config = dict(
    encoder_arch='vit',
    model='image FSQ autoencoder',
    dataset='rendered made-up planets',
    train_examples=195000,
    image_size=32,
    crop_scale_min=0.8,
    horizontal_flip=True,
    color_jitter=0.1,
    bottleneck='fsq',
    downsampling_factor=8,
    encoder_norm='layernorm',
    encoder_norm_position='pre',
    encoder_activation='star_relu',
    encoder_mlp_ratio=3,
    encoder_head_dim=64,
    encoder_fused_qkv=True,
    encoder_bias='qkv',
    encoder_qk_norm=False,
    encoder_parallel_block=False,
    encoder_inner_norm=False,
    encoder_patch_size=[8, 8],
    encoder_conv_stem=False,
    encoder_layers=12,
    encoder_width=160,
    encoder_positions='rope',
    loss='l1',
    latent_channels=5,
    decoder_norm='groupnorm',
    decoder_activation='silu',
    decoder_weight_standardization=False,
    decoder_widths=[32, 64, 64, 64],
    decoder_blocks_per_level=2,
    decoder_block='plain',
    decoder_attention=False,
    decoder_upsampling='transposed_conv',
    levels=5,
    init='trunc_normal_002',
    residual_init='scaled_by_depth',
    optimizer='muon',
    muon_scale='match_rms_adamw',
    lr=0.0047,
    momentum=0.9,
    nesterov=True,
    orthogonalizer='polar_express',
    adamw_lr_other_params=0.001,
    grad_clip=5.0,
    steps=30200,
    batch_size=64,
    epochs=9.9,
    lr_schedule='cosine_restarts',
    final_lr_fraction=0.05,
    warmup_steps=6040,
    weight_decay=0.02,
    adamw_weight_decay_other_params=0,
)
Rows from block 3 of the encoder of a small image FSQ autoencoder, named by matrix and row number. Rows with one number belong to one neuron. Each number is 128 + 24 x the weight over its row's rms, rounded and kept within 0 to 255. All counts start at 0. Numbers have three digits each.
After each neuron's rows are labels from the 100 images, of 14976, where the neuron reaches its highest value: "lies over" is the class under the peak. Only what is clearly more common there than usual is listed. The data: rendered made-up planets. In brackets: how many of the 100, against the usual share in percent.
# fc1: MLP up (encoder.blocks.3.mlp.fc1.weight, 480x160), inputs 0-53
# fc2: MLP down (encoder.blocks.3.mlp.fc2.weight, 160x480, transposed), outputs 0-53

fc1.48:133167153091101157128083080117129169106097129148104148136132145171119112118126135108133125142148110135157175161103111134106132115100121149079117154116118123125128
fc2.48:130147154151132153133118121093112101128110142084179119122110142124165098122145107170115159149122147156122131117117088140179127148160107111173098124096161122147119
lies over: ring (60 vs 1)

fc1.478:123165109167115150163149154115180128147081114124111137134115150126144107156103133105113124101109105105108148103155097148158127095152130161170085164144148149120114
fc2.478:154145162103125151122129132138121103130180137126104135142162143185145107099113139168107145147132121134125192157136151143115143128102111153129145123111102110131143
lies over: planet (63 vs 24.1)

fc1.113:121107142154145146140128157134166154148119104133129118147114127135133138130134167108169143128167148112134123144170142106131113171096124094099127096161079145133114
fc2.113:131104125121147134122106128102115149155120127162136141140105105097090094143136135153131147084128116124141098114086136139103122145138103141135107134145102166093103
lies over: planet (69 vs 24.1)

fc1.142:138137141132162121134125116151140130126126112123109111110143122119097143130132117104142113121121121099123130127089102076146147092127154137084099137118123112115113
fc2.142:128139144134129112153097138144180129165125123116110135133091126136118147154073174125111139147098126088118124141178134125133134150090149154130136122101143126128091
lies over: planet (100 vs 24.1)

fc1.330:122165154123133156099151138098101136151172101158106134130072094103080141134138106114132117126160069069094107141134135146157105111165137097143181163133147118137104
fc2.330:152129138108094097140104104118148116130120149104140161144118143117173139127113130152112137107125161103146107091110144101084117139127153114157121145105180103127114
lies over: planet (52 vs 24.1)

fc1.296:176121155083121113171100129115125177151131139115099167131145134189138113119121141137111113108132158091111114109140160147119121124166125184084124110131115134119098
fc2.296:084106132115117119118136137103153146142128149110138072142118087084128116148102114146170151113155182137141110106126088164086129138154152153176105150155117148141142
lies over: planet (61 vs 24.1)

fc1.292:134156161123109124140117108146128085162151148131162127074116144142088122090125151101074170151132110114145126067095169128104124166114192158136096156120126137120118
fc2.292:183126096160128111177154098148135151087152123097087153112157118084131143185147104118127107141114128101152088108127117137152106109128086112143176113158109118133122
lies over: planet (93 vs 24.1)

fc1.274:150058137136123125127124110085085098131143160168109121132161132116109122113117108120116121120134136120178121108138120133110099101102156128172136126158089167151110
fc2.274:125152142107086157130107153152157161137111123099104140088108156153130151118112109128133152149135141132122132176119137129123172115154113177108104124089122095130141
lies over: planet (67 vs 24.1)

fc1.380:116139123121162116125116136148142130100145130145144094110113120144099142134106124095145121131119116105132151150110118085123142127125171150085121112118079099120131
fc2.380:090137146168117138140126146121166127155148110126129134088121153118134163157080152144114142135107088123090133127165104091097101163113173156109119142123106119154134
lies over: planet (100 vs 24.1)

fc1.143:142128107118146168182141120092136129138106079134131158160129134159129150119133118162142135084144147054152104172111130114125089130100102078062106143158132152110135
fc2.143:148149125133131084124130135135130087130146160091112120114081105093131098106144168070130115202115090105118136070137105125145144113130113140136165102143143106112107
lies over: planet (56 vs 24.1)

fc1.349:132125122120105144115143108129127188110158105113130130101136139141156149127110122141110158144117156126085140099131121119131145099130100172141161123116128114093154
fc2.349:144133111137157147136090113177135112133145117140084121117181111089128156126144104124135111163117177077118099170152157113166093122186144136119157132116149157107129
lies over: ring (100 vs 1)

fc1.133:128119116085157127117133127136150125105153149151140125107130117127112155090095155122150123133145091147159131157095102106133137141105146122111095126098086130120149
fc2.133:127116142161100146135123149143148159114144140118170109071117126112112151118121100126159165122134152137127140117127096122121136167134167143080119149115116125121106
lies over: planet (96 vs 24.1)

fc1.120:127130138131113134172162121108132134133107106069161119108114106170108150111139140141139103157120119080063171100138128123129119080110116108148111116136183108106118
fc2.120:097169146132100129139096116146109138159179137130099107137092098094155120109147157135121156135125112102105142113082125110141125146176107148147154175125120079132126
lies over: planet (81 vs 24.1)

fc1.220:070124155138158144159167155104131120100112115111132148153123153068095086135109106142107115186134166119087162130134116177120056176131147131147094138111109107106092
fc2.220:129125143122117161109133132142106097160105151125138163096105120135153137125142081148150135089125112164119152101114138127174095123147086108113133165116138122128157
lies over: planet (76 vs 24.1)

fc1.225:116098161148109129182153108082170175139142102166098142145111118120132100178121110128112122101109056101106148181119091118109132145124093149139104173125130142126124
fc2.225:097182156139113132113136126110143145108087139092146113098091131165102146134182082133150120151187154146128133116141160111126155106099130118108172116134188138086133
lies over: planet (70 vs 24.1)

fc1.287:126098144112097134123150170103142160090139122099081142118142136119080182108101150133156156101119144103129168155163127166125101128133101058109139094149117142170174
fc2.287:159138131162129117121119086159122104137147138153119170114141129129131160140137205129058126169106134108137183169154171094143097121125119133110156132120105138149142
lies over: planet (64 vs 24.1)

fc1.416:133174125118136111100137104143160114172102099157101105127098143128135124109124141103161134170128074135159146128141093150152176140116149104126159109113099128119102
fc2.416:126129152163156117109097132101108125153087141163137137133111153130138152091116127113084140138073102096136115110148094115148115120142090103113093098142106146123120
lies over: planet (74 vs 24.1)

fc1.202:114115143119092116118106151123112128108133135151113170098185161181089163134122109159132142141140137126135128109116116131132112126154152123108177141161126132146128
fc2.202:171122091136116112128086090129146163189155110122130167123119132132135116106096118151131092199074084100107137116136148140176115136104114137124115126112164161126107
lies over: planet (93 vs 24.1)

fc1.127:147056170153101163184154137128145133085117129135131111099117157111135126114160139098137136114134118108075120104127147072165117131174130096155097148094095119140107
fc2.127:165134105140138103096108123136106113133135126155179127146135116168102126122151129128164119113132103106177105124138123137098091109126190138141146125133147115134129
lies over: planet (58 vs 24.1)

fc1.167:140152163112106151103133091118155141133145081172146177129114113156128117139171117097134117146121141118122156170074107110111125110088092127144069176133102142097168
fc2.167:109129118130114131135135133100064146119136134086123125153159189081153170129108173168149128093128126111109114071174118132126125149114142110128161085142144109150144
lies over: ring (43 vs 1)

fc1.155:132176126083128148111107100178125116155108143120115119089113172128142128142125112118160184138126093150190143118130119148104110142114167123152145153162133140108107
fc2.155:158134131130155095154127127086139119143126148122159159081125128170122096146117165145114119168128118109154138145120095089124074148112137160137114148142117132115145
lies over: planet (99 vs 24.1)

fc1.328:121168158109095141109105102107136182119074114183096166151109122151133107119146132081142129127125144115154158180092102148081124127096125115120111106112087114103107
fc2.328:150130123157146161152100112096098116154137121124154127151152144133134147141113170116108146125126127122096100069158139124170099153123125111163181106099151126170136
lies over: ring (64 vs 1)

fc1.172:113138132159134152149137102122150145124153142097154084097126127156079137123177084119105163112114125121172130138168131150126168152124134133130159135124186147165109
fc2.172:058088116176107129104138109087135173147154139124147118096073091145148130133128145162140098088145116141119142105130126138180109116122187176142139153195104146106153
lies over: planet (92 vs 24.1)

fc1.334:130142181103136142124095105086160123138090097159130109145109090139128156096126162111112128149142095108136146116166118119131145129117115089133158084095103125100138
fc2.334:138130120156137145160117132122117109134186155149111152119126116130157154092104099121094133146062098084107130113116102131158132118139086095143149133138145129090106
lies over: planet (100 vs 24.1)

fc1.216:103122140113138118191114130093129115102083084095142173135103110115115135095108123131112156126155085148081132105141088109122109165161126142149131132079132115096116
fc2.216:120140145078102147126089161149100128107111158166142096160142113108078184152132108147154105128088157117139152106138105159157093137136098078176152154123135102177118
lies over: planet (95 vs 24.1)

fc1.51:088177172141119129150105139102101132123145143095113125116151130109118109101133117110125154124137119117127096162149148101113135092131169086102124167119130095103118
fc2.51:157113174125149145123125106153134131150107111100148083115111185166106110200135152146147130139114151121109142140147119088089118134133128199157100108124114177107108
lies over: planet (99 vs 24.1)

fc1.306:162076137106114134143135105173085115144118092156120124108137176149128137104175156092078132113134149130107116096096152155170115134130145103108143136093093115145135
fc2.306:115118111162160130136150086101148151094182127153180117146128128154134144167097108130164091142100128138157132077124137141148106152075145086153112117140138099114113
lies over: planet (78 vs 24.1)

fc1.161:166081143133149152110112101150169154121099106100123155084145132150130141165116104141180123111116144145104131137129122123165128129130099132150121140124134127110109
fc2.161:095164132159099121145150109148118095154157133156153133170123133157111132124117134122115170132111131121154136099105117087109112137128125113091152133120130108142098
lies over: planet (57 vs 24.1)

fc1.431:092099133122118188136119103190157095167154095174126128116108124116124141109117154126138115107117133134135149166113163086145165109141123128137173128149133140083149
fc2.431:156145100080091112129095116139107141136113137119115125159133158136114099099123145122128136166138120089137158164145125148141102129157132130143096085149114124124148
lies over: ring (30 vs 1)

fc1.424:095112089160125122135121166114158139119159090178154094095156139082143125124155164103121123168147134101090144111154137145101095126132100173137197128108122148109146
fc2.424:163123128107143148128123122107178181139122139167122104108139112159121091132114135171121115141118159170126118125159145105175150101092136146132094116125070114110113
lies over: planet (60 vs 24.1)

fc1.389:133195164083115105153131125090145146106101121183103113136089083147106117104141133081142132146149116135156137115128125127115125165138145149131070124160156116105086
fc2.389:159129164133162163113133085122118139158121116108130118135135165148158163093111153118111134137097123149113124108135113124121096111100114066130135092123146133187138
lies over: planet (93 vs 24.1)

fc1.262:118126178131118118113109130107145120129132100149071176118100116136141120130085125099093134128090126138160107132159157117120140109141106152128077140147100121125133
fc2.262:127113145106100094111107111112112161148114112177191107139148120116141148143136151170141172146133105129145126093126120127125126122143164082150092143131148118136139
lies over: planet (66 vs 24.1)

fc1.288:112109151127111162128138114144178176115135171108139112127129121124106131101161103122114149143102111150072140160113141109116148091115140148098158135129135149080109
fc2.288:107099152140166147103165111132147109125132108122127125117142086091133132114125098138127124106127141127075098107083144156126125150102153171094137149129104178119163
lies over: ring (75 vs 1)

fc1.103:150113177123142167094090102128144141109135097102134099095121124119144147118128108096150130113116170125119140149110146111163158134129159096174141133101096102132103
fc2.103:153158153127150127148137086100158106142139165109140161147138097092117130182107111133101143158118123142121125130129145102130106109145144109141159107132142113157174
lies over: planet (84 vs 24.1)

fc1.355:102127147136127121142120109121115141111104182095111124115141120113082130143190167111120117073072123109109114149127140135145107155155091145125090155106153115149142
fc2.355:152110161135137108142148111117134150162097094166150136162103146121098108113072112102121106147124117151153113123115141152065122089136167053100117155133137092119145
lies over: planet (81 vs 24.1)

fc1.49:112137096161144144127157077097123123094117148162114116137086147075094139121149129137111138192132111110116138139162079134097105117120151164124108132133103137115087
fc2.49:124126121142131142117144167134105120137131154134146157096135115088122106152129153124136133111121128148110145103135164096115121094124102083123096130124157095107114
lies over: planet (72 vs 24.1)

fc1.123:165139145119121099107120130101130124126130103130111135105122151131176181127141162147078121165123139134132112096126144128060096154126130131124110126132098130081121
fc2.123:129122167090112104108099160118120117112109107130123126103142161125113112128108140129111171123134087124162096175142091144125135164141174131124092137139134073133166
lies over: planet (83 vs 24.1)

fc1.390:118169136134128141106128107130165125139138086129116084132106124118133137133143149143137130133113081141135127092149113154172199131105123107107110109098106101144116
fc2.390:152112164142117125129081115120099156149156127174095165100124147149147131079109143126083093158089095104146126117141106105153125141140112143149118113162097140148141
lies over: planet (70 vs 24.1)

fc1.422:137151140098146151147105104165154123147138134149123103127146123126103157156126089110118103075137110089115136149110106098162130140118153113113106130128101129130121
fc2.422:128127122160117154140131101143124148142128100145118108121106124141150160141069159147125133147108117099100166141168124117080112152084132147093150134101124131119088
lies over: planet (93 vs 24.1)

fc1.204:127150116144131119171138092114149142150068126162127168111161092116135092075171132139128146156103110121139091102133110161145160111110136153135117116112127106109139
fc2.204:122126139133123147105129116154155166134165132134157123136121116120150113136128165149130150169136107166175158124116086153122173138105092132124115163153147079114147
lies over: planet (97 vs 24.1)

fc1.255:140122074115096123148083154162128100115125117126137128097139146158134128075120184129124155150116147094124134126138107111123140104081114087080150086167117155134168
fc2.255:144145148130097098104119117156115107162174121098144123140094133120140154117129152111125107122105132125138163150154170095137110109174129118159133116121101120108136
lies over: planet (76 vs 24.1)

fc1.117:120135147142105138129129093118137183117145127137145143146159114152131126142144103067134100164121141136119135153102108110090164139085092172147124113148091107102142
fc2.117:121150114122137122155109140098097058128114128135161105167131151117107128124127154141135171117112098107105118100152136150138116137129116121112148090084157112138118
lies over: ring (79 vs 1)

fc1.347:118150156149164166140134156091133120135138140106137205136102153097086130135111087171123104136123109141138166115120129114135071150130121134148115164132122095093065
fc2.347:113094144103117142118149120127139091131126150138142126088162092139125148133164135147135121105133182119156125077108151131144116165157059114137137122096150156099145
lies over: planet (80 vs 24.1)

fc1.311:117155136162114089128155147114111133148122147169200141151105133098139141146133146108142139129099117078096087137123157144132094160113087134112119132138157134124121
fc2.311:142108153148106105119113144124141116142146123083161120148110126129138109105146164163109116121154119104149157122129141134124113114115106137163131122167133123129150
lies over: planet (62 vs 24.1)

fc1.84:131120127089153111146137097119169151126131137135162159118146119137106151114139112113133135093129127134125120138093139107140169107122156121128101110169106129113130
fc2.84:109128141163135133121122156139144114140138102164126129104101127148117114131085123134102159111124110164115109154155127081159133147074147154111150143104137141129074
lies over: planet (99 vs 24.1)

fc1.100:119105200124118152121133111125120207139122126168161118138121141140170118163114110112122138141150124141137113187130125130097119136100103167122122138112107115131163
fc2.100:152147093119097115142132120098147124121107125112129127151135116146096133110184142131158101106117168140151086099128153111147114124137155102111144099134161179128124
lies over: ring (46 vs 1)